A small contrastive image-text model, trained from scratch.
Model: 64-pixel images, encoder arch convnext, encoder depths [2, 4, 2], encoder widths [80, 160, 320], text encoder layers 10, text encoder norm rmsnorm.
Training: soap at rate 0.0016, 7400 steps.
Data: trained on patchworks of several textures, 36250 training examples, 52.3 epochs.
Rows from block 4 of the image encoder of a small contrastive image-text model, named by matrix and row number. Rows with one number belong to one neuron. Each number is 500 + 40 x the weight over its row's rms, rounded and kept within 0 to 999. All counts start at 0. Numbers have three digits each.
After each neuron's rows are labels from the 100 images, of 14848, where the neuron reaches its highest value: "responds to" is what is common among them. Only what is clearly more common there than usual is listed. The data: patchworks of several textures. In brackets: how many of the 100.
# fc1: MLP up (encoder.blocks.4.mlp.fc1.weight, 640x160), inputs 0-159
# fc2: MLP down (encoder.blocks.4.mlp.fc2.weight, 160x640, transposed), outputs 0-159

fc1.498:494428440492474488498473469487494496497423518481433488494439520462515486494439506499384480473483573392501511501597524504565435508520483486500499458546515500502505513493489509502474507520423498491404526513509506476508497611492536526536514492522495527423513501506432508516500423499495572546562450467510512459500509420462498457410490494495473449509537500510543417439503491528521498545499480539442563423511500500496568502499476489454504491453426600481462506521470506490439416485429491
fc2.498:494507518500467594485497444550429541525536510503441478510492472509497520518474528514507510484462404528483499494487506485342485464404461499480542483474457507495532509598503502498500493463503504512462505508511499527486571370514499513485501423512500497487506495488560483546480552509481503498562502500490499543409505540562498542499514500516410519451501533481487545443497604518496502521517548504392486451589498502489476499477509471478459461565494403520500557457502497491488389525496463
responds to: speckled (51); spotted (37)

fc1.179:456503497495474482496499481479501487477497471512492514495471501488532490485520392485501531486493471515573456499497560498458480468501555413434521529479492476494494503549495508560561496459509454562595431584480497480648525504466513486386491543464496501504496477486389500524533519472488546498561499464513498502483537657475500484493481480500511548509459475522549396504388502491483504499524514517514522530495527496498429553480510500497478497429531506475502551545593452508488434500514494
fc2.179:494485505490476499516471482548451471454471503515515533477474503559501587510416400499463497534442573510517553507494444471501465536503467567496502477470523485478484542477477475594518454544475470499549541511528476506672459413494561468484505531499498504497499472629628514372495477465497463539519459479496468468477512484498497504445500522488536505496500425405485481477579512482510514482493493514498505502428505500479512515549501483492528539575535471515479510525556484508499453479492525
responds to: studded (64)

fc1.447:503407620480499444520510503488509493430638470562500572567496504384494495516506529493506523451590498475504478456497451495488519465498513520506490481519543464506504462509478487494498506499489486474471523629577499525501536504505499471494475481504527529481494500514490507481528443479496492500500500497495513448502476496541472490506501507406422499449501440502560551613380454597426546493470507496445544495448505486475500407483500540497474511498545487490472502432500466494447476471480492
fc2.447:512588529500484419496525485465503370508468523481515491443491461566509470418477505497488515504538512399518526560508530495523481477474504498455460543374595504429504491483500510499575483491492504512508521534464509459441518512428503506495490519462404494487539524472503507607522501467493458524502561483514538443516514538508552524502517504506470498503543515542433480517510467458502404487554502498372503504445522477460492466503498583528517484459412487487508514462438436495499494452449526
responds to: grid (61); scaly (32)

fc1.182:565516496491533503496494566516488467539561456571502512491424503495505468518519493501500509502535431511469451530503505507498508648562528485501472545468536416488478498508474498478498510515473499497503500575497577540507501498538544508510508500500501525493620499507594564476473504576517463439452476508487475496489506525469505477547564468497567510430514523358498588493502511503535502547478520539619430500516605517498538416530500548495605517497484504507499511524522487515486536484497510
fc2.182:485477500476454448493498503467500482522459452495491530502474518540517444489451469488497499515522497490443489476436562564505469470443498504469444527385512571480486481560500536514498397431437518506499504473505540510478512432433510432496574501497570407522511478440485603496602482499474505507452493537454555499510499509473523531540512507490498450513552615554526486422489542522471515492498421508552484565485547567496534466484534477424555484506430515504502497442476401505476531496504497
responds to: looped (100); centre pattern: looped (44)

fc1.181:467558489505550468517501457479469493503499565537494541467373447535432447502496546371484457500503466514516470558468550431498484469475542419488405519557551447498499559505501497566501480495503503522534488509510422456490452511504516497512496477474482525505547478504523504505493526444496573499464493524455501457540519496492488515545504567484479477504565469493512432503467579501455415502519502465533603599482493513441478603481528516437494462459464452498494536487555589507492546470514519
fc2.181:600536599503604538450482424485483454428515497578541442501450500540495456607467508450535494494500523498580528501495464541495502472460504541531486481440533490506448403500499502595512508513586534513415503547513549499506484494498536502492519468407498497506495500508494531474503481473532529506502421503511466492500495500498495497481465497496497495592468501505532507538500447517520501501504595497499515503427513490502537485510455484411430502446527551530565578458451568494512589469497531
responds to: checkered (87); centre pattern: checkered (32)

fc1.342:519498525405473524423481503503502471509458484464450495501434499502521486529499505452566496564535445524505434498492495493392472482594500477509495483467523538501491444520501539502505503497497488500524503513449476514538504467483521466539500500454327560533498431598503541513582368502431504507540503503504483547498528490464498493521493498500481521537494495347528420492501499619504520504478502502492543472493527491494498507431458485535501499489524472559497487477495483452497503419462501
fc2.342:634394501493414474504470421542488502529474503522480496452501550567523567478467494508472511561504548459452513495476506618510525500494472498481504515631486473492512558541420492433499495506486518460546464559487502522474507484514510492497523520531557496505517482374515516473475491564510514534493554508461473561496510513482487500498565462541439478505602503461470493491489594407514503475529585500561506536500502515513484547513578514502474503542517496532511501493525473445484483556504453
responds to: speckled (45); cracked (34)

fc1.418:541527478504568488480491453491500525455492412548483473439489501507502485496472495494495489500486456450522352492503486507506495498517478552548372413500410396467509566546535532497470477529494482431476504491514474471530468574505581433492492495525507503512483425437554499475500513417493450480430496504534495518535501502520500499498440503483481517345466484496541506554501535447567506472532495501500490510547508499561513453503442510613499501536488467516488485483503494436464497511501481
fc2.418:553500488486549448512498524461463479499466499504502491489495484478504501480490495582473497478481501552564491519501546510501460509504555517514494507506682519493466466451475480499496514532526635419506505504518500507501486497507518521509511470499480545504497546547497502498500540455508459505401438409417454553361496542482517487446508498371497487549501489428418503533581454525501489516505518513493537513527521515508586484491490606548519489522514491524501499543576499472483502498521491
responds to: looped (43); grid (30); honeycomb (27)

fc1.497:504520499486515498532504504548490522460489528528510498480455516518388531510491496504483529502532612503476580519430487588487484473420422448474510501510534500591531561534516510502514472515511408502440473487446501491380495483498567507491512503508492486498478529549449561505487507451501480486505512502489493455493466538503485449477463565526508496553503498496567611499499502504531539500445476485500413512526485515535528546504615498386528601499542590501498548495560492499495568490501466
fc2.497:559502587502521523497521489441460492524448513478496513514489527492545505526504481497629545553508411542487460499515582436498484508442497462487510473536539605490466556532504507499533488511513497453519494560464544492568520500442503485493525518500571494502620498479476486477495510502451627498502507490499504492601499463461604501515548493490480498524518496483501499545497374501538497450461479474511435604499524493501499493501501516524504527514504496605496500416495497512415505439496503
responds to: checkered (82); centre pattern: checkered (39)

fc1.560:464500483524499306510539499480488495423477452538496496603535504525535478499509497492559489517513501514501473502500501474645488526501502516553496517527508461533486484500492501499516527500473492500478520543564560513513501453495504500499476543468526540498452483504462592522520558484508500504465513533504402448350507493498501496545476438523500466504456510464525627474552477542396498499502534499498511518545456486465501461507490494512497489528445426443480503572526500570502481512454501
fc2.560:527567505460500539497585499485455483499501504557551505488496491501495497488554519498487481488498433459466500520526486502622452538523509496536546500517500494494450489589472478499617581495539503497474492523492524470522439485527469518523520501420513538483474545460499511575494499545501523585425548510428518400506518475489503465501555504501444501455516550522526510546402346483563503528497488440358501514502512516540523463525474492527483539537491522498495505424560526525489500502516485
responds to: crosshatched (28); bubbly (28)

fc1.411:502479501509510525513504490492505496489578470505537507508518510473480498490496571498473542474501455486503564533512497507497476503428506500486510584557501504505499501430478498496471503524488591494518499465484585535544386510506476512498476539465517550500560489531412558447505443502562502506652467560505479525493488497493500437488485476526460513501557680488462529489504462514501516509539447420522496503508475462488490518475499505511477485512555534391499456510495500427581500518626484
fc2.411:507514474511503487511501476487499506494500521503497501466490504545505497492484549518526540526500500585552526500499500499516553494602505478496490511435459511486496483588605466503397498468497503584528501482556518536470443493489499494492445516490499515505490608505534500492434501525424483535674498664507431398495514482510519447622469518473511488485482522499466500504508517383582508538490464496499484517557486489541501522502474479509513510488493498526522508524503505530552498478457505
responds to: rays (27)

fc1.160:498581490491517465504499437459514547500498509472525505500453520502427495481504502406499547543500522525511513463500505541540500487418438498446471428499474502497503493500498417461529535444552507450505503484499486498655455455496513531548476494500496496578499503488519489460528484434455433507511510570579492495508506499513543459504526441587498419535500500615524505510511420497451523426435484502493513446501607517499509491536591540472564534499447489480466478422499502499451452461531501
fc2.160:549476483524452470528507511493500534501498497509548511537505521443471551523480585573405608526510498479490468485500467475507527499521572470517498508507504492508437505492510513469524494487539523492484514498506501484598455557512627413477508561498500641484472446522495483547522551476461408487516497516471484463509496499498486467472441537488501548485510503343480478526476502515455532323521493515523495491504462512435497492542502487520462516458448518526506499497517516532499539503451514
responds to: crosshatched (36)

fc1.332:497499508494462520470524524505420496551469469510466450463415519471550506458511650509454537490461468424516575492557508494415493500670506558532471506464469497517489513495530495487465542542500518515492417436466482497489510519500477497528490505466497501535503504562493520508500449563533549515521513468522460500500524411525484502500516474533465412493500464499495447522526479560503502479500617449486473454498440485535497520502483504469523490510534536509507401527577622503517537479488500
fc2.332:559379521491434469661547504492466509495497494451449493455369500522474452501499517545465501442503573544480460533515504492440492501464503445522500398504483495494501439495540477500480499498503480496530552477467497482477530476558491497568514474446553501520494488464499529495497528496498611503531503509506500511420466510546538480528523508517557493463490493557495525498494523503499427454499501430453542520511417489531560500490450491502494439491471470630568461473538574539518493500490509
responds to: looped (97); centre pattern: looped (47)

fc1.490:450407497491493490501486520601502567510451477530472535516527619554534500501552522465498499551472444550506545492497499461488585490496511517490534608482531458502478543483488483516476475501531566570548500482491538525510464536510506518508499646478534508488447481480494501500499509522454501413505499391491541489535428495488509428507526500543503505506536479435506558568506452470391443447434578458538568501500577538521535501493459562495505508511464502501511502497507510526489521554535507
fc2.490:374559505508501467496406467499473498500505567501399501555500603477503532487527589542480544546464509487506482483477496502475521519548499498514519506588439511538436472534503522502462514517660514567614478389476483497472506433512478498499516429496468500539439509520478485487489490488493583499496502498467468466541505554553523584492505515540491544516462515518459536485491506490555501476490658490485499486497502531486509495529457523492492485496478504504509463489454503530474485491492501
responds to: striped (29)

fc1.46:431505613564568516517558530510464457438546396501509581498478549507497510494515499511496474433515497527530499563477492428535446471547422461503493523533482478390498508547493503501527497485489481518509582507497504593467480502513504488475475502538585485444515499512546506489537508517516519495500465541465575456515501577499624502513467522530514529533523516460502576502553544495502580440557504500495403418597521499504537504492527509559498507514485471497487495427475535502548497528533501
fc2.46:498503396504403498505518446504428444492487460499500479509447449528470529502500500435496528474462467560500469474413505484413539488483478505493483468545579464523542385515500495478480509507443479495517525495494523460461502503403481556506450415517558540510483378453490505495512503499534591473510474499589480491498485503508499410486583499471475500529500550426517478497502556502458411499481538503577562491523498545510516513487528567480520474523464488523500511443424514514587492523498496
responds to: dotted (51)

fc1.517:494502523543507500539507574513502472509492503509522489456571472465510456521511455482478456532471501500492552478505487494508459500508453566512500500580550558498405521508488485477501499500499379608441553538501544541531539454456523469531515504511392574497451501595513570496527463371558522502515505512399506517448495647457530502494515509498486500478476427519506523513493503451499482525486522477523528440537484505396459502478462551440475485487499523479499430520504517503512472538475499
fc2.517:502452556501505503486495598478461520520521503583499505545552503511492489505499497497530463539497491507507518495445493501513502482471501462527510521459502502625535552693510538507583470503550470484510505462501443458507561538520458487473505510504542562463516508515491512486431475490480527415571504476525484465504506501496521595491585514514519566516468495408545463614534487535496476608495529497600522564577494598480484476496502486503521491498513502499516510499525499506518493500500518
responds to: dotted (50); woven (30)

fc1.297:504514523449494531477419525499513548510499502536498489492478507520436557568565534517502669494530568507490497529510594574533493520569505538523504491497537431523519487526545529499501494516513583530504496461494496498509502493519576478464499510503480493545499432507506499487490512502497460524497512514529503494498483489489456434561497498483553506502509498530561484520528595497614540504500525487502470503465483489500528685490501501499502439501495505593544508399481500533495574410485459
fc2.297:477473509491511517518497538498536532518498445468490527467523509530457508457588500439511450497522559504495572532531466434496590518408498488458533479463476495502474566529513464436572502486512402468404352490479515551498502552498500486453462494425487487456515405508488420571527415475493542499498500557491576485538493498522482539472565438538521501530470444474544502464499503491504425439500533499570495493499525442510501425493463569503519531474494518475500470495516486496507493513438431
responds to: checkered (95); centre pattern: checkered (33)

fc1.456:491483512494500505486498512484536496382555470438506488596485544568496483499421498414496517512532478473514505500486666488503561535505481461519512503495496516522529485481509499496492502515502502413359577483526502534502522621505475506497491498492492504377478483488500508513512479518500472494492480518508532501482535482445559477534485504522458505607497419519474446474491487445489500611409503546510471499581473496499468501448562503501498495505494499576548500515460532494483502488530501
fc2.456:537518516522498465501506435429495501448413503502543520432500495497505506481520513499509531546526513519572509505429520522502541500485493497508580500501543523483507501525496570494462418500502499472485627508486526542500502496408522521369502472479493558525493525459503454471553505468507502467503526472470489555503443517579465497482458498502500497506497499535496520506478541518604532646501574561488535531405505451529526488501515462446493577498566463488458540498410598465522487499483465
responds to: spotted (66); centre pattern: spotted (26)

fc1.476:482557517446475531522497464514521488483508498489412559486541469538585481499497474539534484523478498513549453505444509530446505346440398482503504496510584451502497492510509507500528503508505433464458499520526478495500493442550466487500530610581462500494543515497500499478498481411386517515534481521447500492452525493518475489401471496490494507478531500502506655501498492546572511502463480497498463561512575574521536476440535462484525457540485519516493510486500448504521421504498498
fc2.476:511561518437497524509427500498523463513504534498494499495516491432533581543533455517527498608470457494500541500483456497558484476499556536497484562501500520326532520505452592470508506488522511558528496496494515507520537520476487498488555360513546492468636459493496502521503507495534524515503397568503494568500484516504498507533475489481518448500429500499472543483534394502439433522565498511481501518464498498516495520540538492502465493521497544458529505511570509502592500505550470
responds to: striped (35); rings (29); spiral (29)

fc1.387:500535489511458491501499503535482502483509531595552486485503518466477536474448527461505504504499504558504488505489521431476583493576641470498390501501498537412479534494543436504492499479494484511462601512498501550412467501526542519557478497515501555486491525478515493517488497504540598462503508497483540440463490526512500457555543522440537519440464528537496542580506496653454465577500552519476509500417573495560522542445507492502461499505481503473508555431501504507538445506501488
fc2.387:413528551474496475533535500488490555537610489405558510505492507538498527535504496508469500433495552458498493492495474508450500490419409513537489517489444493650489495496508564502474495511456517505490499541534533513501512513502462543502530504498471531539500523522509483477489499509507576619463507480518499417472492505509505480509451496457455472602586550395502479439419469453490554509562548593495511461475503444504418558503517480499527472538474488558502484501464498515485486555523467
responds to: spotted (56); dotted (32)

fc1.385:498422495483473454460546548508574538505502503470499567501480530489495455534428527527474499497477504498516497540487638570498495501500479492508493498496476500536507494504483455538502478503519427576433505539600517478477497511525470496578544534483507492483456520402501516505512454492491540502510522509515488425518497502541483468529551480554533599566542467484492431460474515613500499499496507576426530495529520500348522584554474470609503487500506494500528494532479514505546488575509486
fc2.385:469520487499484461436490526506488506491473518496507408396462515387426461527501543520543516477511490407537536500499529491497490516489424533517473516545495510422491488533460506519509532440465497553516555541460494515452505525475468430601470430514507506501469520459555426524495529514500626474507518503488501499532519473464575510618475501486522477502539560559499507477498499513477517451528488534504457500553502505411616447529490558524506528546463505526446577507497449478433502523498515
responds to: speckled (82); centre pattern: speckled (27)

fc1.542:502464496575500524462513504509523494452516457496474499572481553448524501496315493454511501497469478503521506499475599529541507524536509475548487429501509520538605541534502502492580511512507531518373525500506490517492499552490582456499503578496464463499562499421504478530500522498511512507472529513498484495522552520499494497513429489428475503638512576507541488503489517444590505407506512522524520519495523473529514499493488477520492480499500480551507517503477463486506500521365499
fc2.542:478526487535473484483497509479514497464469517513477513528514456488547415617467505496489499400500479473557439479499484491511478480418505494591534485499494522543455385523463470452543571524560506574416512469485507510497525495520489481464577518500505486501500546568534508393507460497476506414459463446516515523539496553565452498481529577563501492527507505473502455538497554579457548514475511472613547521492444433572455514471505534499501478466524458485477515490511548463509567505537459
responds to: spotted (52); veined (36)

fc1.624:479488505482462518485508502537500566456645497512486690500489525502473570447462505457500502585531568504499546500537456529511502528483465495509487492503467540480472618422477501471630482499499498452503493475496560515491546497478505503530503547505496494501539510504504522501504520468498449520548493509577492493503498541569504487512516503467440436534541520540475481503513507550503523469477491557501506430553502414469522516505549503552560542512519581514526495482473509487488549596493432
fc2.624:475516502474477566515439536524430528491539518469481332495497499529465488515491501437398450512464521557482502506476526497484518504517503469513511573505494556498480439592503493482584528501500455512497451576509557453476504467494530499494532451457547462546472385486512489464532472519486513537509593452497475419442476476478500446530502506499502512488426526485494497457465464525544498500516479510501501512484445439495475479529499568624457518412513444493480505559542486491500497499473598
responds to: striped (49)

fc1.162:495554514508508513485503477503506499463495449499523495497487585441453495500535436503541487451391504447494505563496558492497476490495522510522510517517478533465507520412426480497481466499504504345444457483479564501502509546465496557533353487504499588510510500561511502521451629445504519502527485493505570450506409500473509481438489484517471504525588504548495485524481485437507491538415524480536482494425521512462464504524494518425495511493487510485440501472453501501497494504599506
fc2.162:515404560492479500511487481503472484505523520526482531523493486503514500494495522501438499530436495589460495505559476457551398505507470534506497456507450496464501443529514504528513518485507506427474434468510428479504518462448463489471501483499504433491503491486497498515498503489501532471593484641488438444499480489502500494626410584477507528509514503510481506526504549575575495510477559608440506514493463478487500470454481458474489492531491499496591506500395526514491489502357522
responds to: checkered (34)

fc1.634:521448476486474519497540496433487507519516504503494506527500544510519526498332409495494513495457495435305474505513523497504496520511541448500526500500442500506499501593502482487500535507501520505385493505501550559496476502517522499500443506501553526548478514539567493520436514474492491496500540428484453500454560530496505491510635496593489460492521485491526470479507542533453499661485506518492498501510488560501524496475466487488517497555484521472512479503497450517454496499505482
fc2.634:491499497462444500495524499501523507554523490532530495481548486497519468520281480517480518506454534479388495510494505542553506542436495513520490493504512492510518510487499529478479441513489503418520500501542500492503494571514468445547474559496509514493510468481472455445519479500317500491527517504506420503504503500551499496517495500442490511493465531515393497535506474477507466565475561511459503530575502539514532496495545462487496419439525472511476405516496455504563508476506418
responds to: looped (48)

fc1.638:497512499532535422423484540504506498527456483547508499518493452431497512504562477471446464534488502503502520475504524512530525487489433584500480483507566496498417479477490525499537471478429503557472453503512508559528531500513515589509518474505491461503519361497483592429499486508616501487503486476493423508474560533541540419501579442497528508494504478481479683541471488546576450480447506509475548500504502419517499529488569523515493498509547512503505511439477512522477519499470519
fc2.638:511509433476466469496468683523484590521494491528486491475500440507523418500469512493483515479486485523498503488682475502626481499504500410498510502496484501555499535625431505569551529501472498507499503497516508482519476493514487500495537512491499500496498574516534533480531495518546474454514479541473494462436509512489486451507403495549500483487497510495491478492503422501410513537503556490401505485490545505533510559550501470512478495533450511533504542498451510501489496543549502
responds to: striped (44); spiral (39)

fc1.324:502473511488503495520453529548479511488472509469475498519461493526465499499558495490479486522471527526525563471580479497476439424460487500465530567495418497501328501603506531483521534497466505554483524483631392496493503533496490540510491578502501501519491497423508502449486507466501538499507508427399443569486489478408494490487403539482504478515516523497512490544477513584520482460401503532562462519536533537503428510532497538529498430494446540507472488499526524500512499513485500
fc2.324:514517470485480506480526493502481523476501524484457547485511499549530486473477500484527506500497446517619552492436566573426515549487509410514419533509443490411559403340433531500527452497479514564465489490513499480480506452429501458518483470506502502497506510509509518447549431489514514598496437453500502499514493478496466482479594550483514420506505554495498507479475458473496548546497504466618505523568532464493447499498462517523488498500513417454503512484422502518460501504503459
responds to: looped (39)

fc1.522:518493455505453505451464500501473583484526475539501521506498558499529507457521411510499489503499488471502502419481503506480528536414616525462272492520535552491501458520499466500492494554479535534489505370512529568512502472500470480497525500447616490515500550541509515506540521512526500518506461545420511458470493494532484445480521519544483506445468514475516511541581492483516516472514528503520497466496486441548499514517502537511502517452514561484551434488513552482529481583465509
fc2.522:528502482494491460580526496500483495473578494488503491522446590519521494501537495558573466476388539499556531580355501473496502500561479427491503499500521451502508443487498477471486500494552470499492520488509501501510499501470447501503480405482500500471543494509487397475501488471502514485493498435511525439527433526501654493491500497509499528547511524477419500503443450488479519470484490501561559504497510442506629534477584504512523502563478481526503502484596555439518482497524496
responds to: grid (68); brick (36)

fc1.474:496386496501512508517516468500517524513465498487502520522538454502547406505511494446504488497465500472499475449584504481469491503652465515495502500485489478465501539512496507486499529501491386506489506534461553453501500677547497518514491427471493502499503500503491518500495520502495575500433502491506513450498477500506519514482474539516527541486521500510465526486506504568474500356430513499424535504491506508468581487503496499585504502499496490326526500493500499535515517541568487
fc2.474:506526487476585499427558465515498549509465502517521470466502501498500508501524468507545545516503492502549501507487516502493489501479502513557518568574406484513505515502563479525488484339492514510517501485498548490491471354466474494516519462505471470497459425578486471465519495503513520504497505468500504375538474616488468508545505506501500468498581498553430489515478589460513490478509481449442499510468442521438469507506500579496483503546582497549487443498499508497476554506383543
responds to: speckled (51); labyrinth (35)

fc1.251:519499497467518469494507549461534385466497507485497463490502458512502521482472403514498487471500526508485533500500499505482523469583485420523526469528499512427496462540494507511401500495476722502464519509468497518496493497439536504412517528521576480418458486510502501479512498476489553441484487472525530471399566502472553500495498430495492466459479501337521481469527497495523509504499504525427560447504497486516461498498540484520452503511488466558494483466510517490489444513504497
fc2.251:496499581527553467466429487474500461518528467465511455549494500493581488497539494460477531499516502474479496439478484504428535557528580512568513502503509517427544605426507507654492496432447501500527525522521512550528496495504501505505549515494551506496529499520502525491597493534562513466415535507499505517525504500523514510409467546492464505571501488439551472512376498500496499475477496498506502556499532508477556493510508445545489515531513603491466497455431496563489519438467400
responds to: studded (48); dotted (32); honeycomb (27)

fc1.49:455423493497484447473494513539474602393518498449450491508462486469499500520494503406519499501528491505477497527553541474564508522498481505487489496405501546500438386587427502466485496480491494541499511542517499515526539507499487607517446511499540495468489451545493497479503503474478477484474497488457487464501602427534509422522563489443517510502483393450504629527505441553508502504493493484401501479471551504474504496500475448578498535499453559436519483520426496493489506498487481
fc2.49:491506495492511490478447530478503518465491528497492477561528519483446465425535611509491457472505459510541481481605500521585511489512508547504536444640525505522512500539530517468494464471510496545480503501490489496391496512582462485487489570568476521498500456509438455515491509580541536507519511511530470387522440538508503474500506475533483471503511498496532386560437497445534453511521576498511536524515441493502532483483508517488516502494488537498470531332538569476501494482473456
responds to: crosshatched (67); speckled (34)

fc1.137:506545501518500558500526518507497425473521437467469563511501529517503510447498528560498480505501505511497571560400511425512524519500517460534496501520490542498507539503481497489529493596496519523496502418501516650500365577547444499453475506559530483503513460503571503503536509504490469523486515505548497476509519546477512499541490503512520561662526504504506467530456500496505489491512430478560509401584479536501503500494508507495380474520493502508500451508463491480511503499602536
fc2.137:488489501603499508474498475487439502500472479474499515501494465595560455575499553423530609527460553481429585463448502502467527504506508498499515500531527492431497382565514472486528495514522501490494468499494516475495500513501471601413570499512483532564495396446511463486492487477485501503504504504503489528510458592470507486485476486425476555464582491468508539552539496540501467471440507522513553531512501485441501436498500593486530432505504519455446509377525469515508529500474507
responds to: dotted (86); centre pattern: dotted (36)

fc1.402:513548501485488443490455496498511509515502552464500528399535485500493486575454493497541447500537499418502477581491545505545498505440385563465483498467504549495442402499426506515498510519513287608525582536520495550499517549496499535505498567501504476512509547573489515495475542485499505515487439525500481486506501453429503491466458519437529528504508496446495508514494459518438502465494478485465541423453509582531507515506506494494513503486484528488446506478461426483476478513509501
fc2.402:498488476504578464487493478558500558585482495504539499502551470589448494500526487490504525525564481496435461515513500474501557503471506496418397467609473491472540500560515498522420424495503501557485565518503492489535499380498516504506538422519536500500521493483501491496651503534490533451486499470481501504500512442499478485537637490578591523488423502538502496542544495497548498496499535511451502524484504562498555522541506496506501459474522493498522533481513506523465476501610495
responds to: speckled (83); centre pattern: speckled (38)

fc1.458:504507454503509503523445518535434548502490509498521518462506509609505503485590530514513516530557475531501501537531357506498499486478507483484502594523531497476528484545508504488460496496507500418628509489501510479491482466511453505502502432505534531506535500512432486508497531461501508499491543574528455501499501474458496478495580505451568512296471445480424552568489438559415510543480501503454498516490477527494489504502502476442501494499507491474492508508590559506485500501572496
fc2.458:471519474510491442500503535476418570502500507541519488471530546381503484584533483489500512499540524428492492503524532484520497503488500505539480426420545537509456454504519474459624520405548477479553504601450506494514468496455458492497437519457492518540498545540602498465501497502494459521518504443479475523552502576490451487518441486526538503580507514501558498517431586488481508585530498506445522486496498530500568537490492626448512471489454499505486504500558561574502484487484494
responds to: spotted (50)

fc1.276:510559487531527512494545503537500502449496403503532510483483446499508505535502557499527554611502537500508536505491504437555520439448508493466479462506484479489464496489592492496466502490522440386511402506501497490468515491494498552469537517502500516497491489668500479544477498502383503492542525439462581546420494505390494524417426509501507481519468471515537517479501547567539527496500501582495468479482493481512481446565468514501505500559502575489533491512537494509502500519418517
fc2.276:531536486470535543504515530515542514461516454497510477497443500516509502499486565514495503498440490532499436502496517504430498469511501479519458499442583515512501521451552575526505516313539537482522492384516456486544462500504504447516532500519491437554446435487487495488537540572440483558499480491433506511465503408597498489527541496398504499517504485508504573488501494484467442512461571556532496522494500496460566488485531492523477528479522456492485465506578496574488428450500591
responds to: rays (61); spiral (28)

fc1.81:456582507531485447493521514509500501429491511491430503499501504481519498599519472488500494460427502523520444506497517469605597528541539545500511496506507546485493463519538431499502502503479502496487461498677498498483492531476499495491501517482530524483471501438525483482469404501529480471560406508491482506445584505484440512541531521496500488429450533505570510466502504461412505548475516509507537495472490457510507430505539499491562451487542465504452500498509497512684509498469497
fc2.81:545496518558509482514530501500500446466502530529508472508542491545502516421513506472478486471473500478470519480471520502498509451429508494526516500537494481518533499510456465549514529536481407512477505484620503477524549495468550518491425555468481604498516562520463509515621569470505566514630464485445491504548470495554502494468483496503507499490489500509472476474508407639497439511513542548469526537399516502576502447500495540525463523499472504506523481442472501515379503573505539
responds to: looped (44)

fc1.346:544384431528511517500499470502507518542499495494477534562466513523481513477499508477417490519497501508433559620533498482495533488473428526503497508497480499476445467577465420529498493491497458547505464581456511471500555542493499483542485526438510511473474463492486535499483450480479501553550500509491561471464475460548469497640501502474421508497467535505481466479529487405449523535474499458568482500500510513562538497562501424595461523491498501479493502534483478476468625507396552
fc2.346:493525482543468486441558503345494545528539460511520498406503492490428496504522529551502536449564496502416477571570518502511494503454493506464500496498410500552529498477496497462470526497528486493507553516509446440495528405530532468490473505478493469495484506484492468504540461538466498509520528503475477490487505566515482493484511442407455520486501457489508499514474566591522469456494504499632499594474494508573495523499499502529550527483503478509540499503515503514459640503623482
responds to: speckled (54)

fc1.484:444512497527504512483518523501516553402529504546473498508475536536459500480537488476520448477496466517530526583452538503543483524593442428506490514488525507568532514486483534518498507448495494520562448467479530529487543542561577467512535460498497502516505577544514568501500451361507507542502511512475497522507558603533530529560514501530512507518530493467558551512514535500548538500538434560498517463501499595494556573502465500504490434529555500515476513487587585494529635539524540
fc2.484:536424484477555448531486497499501492490443537525518496517439467519524422546549500499496490426488501504505545491471505524500490480548484498424504491614538501542557561719498492532493436504504533503491474554549484487449511458535500486494490503520473494477496308494553507504498479497454450491496498480499509502494506461554478514482493484536492548518500492504457467495552492460508442514441489494527511487497488511487504654448501485530463516489494501510500502505513495415505499503482503
responds to: checkered (56); patches: two (54); centre pattern: checkered (31)

fc1.1:501542510491499489520513480417484530602483479512505492494504466696510433522483508486500477533530500501414486500514512498492514532498498498500502654520500494469419472507497511497525520474578500537500553501544496550492500478502502481500445494515444494527515500515473460500510503482520496465412499436582575526380534484538493530504504501419535464486470456442553561604495493518514487424559500502432436487484461439491503497498485526478522513497464477494554499472555538494536489499486499
fc2.1:473499504497438468501501509502479505568507560480565503513515519407503494512552523514514501471508479490456594476483493473588472500424472494443504520496498459499462499488494490497516503525557523544500507565472493501478534505315499506500501518559493486478431489533519468494495477472505493594500497544484484518598606520334525456460488489504531511470506518592453483528549496555455502486508533508497510514502494428494493501495566496501487473564520571550405502565469523515485526514494506
responds to: looped (38); labyrinth (37)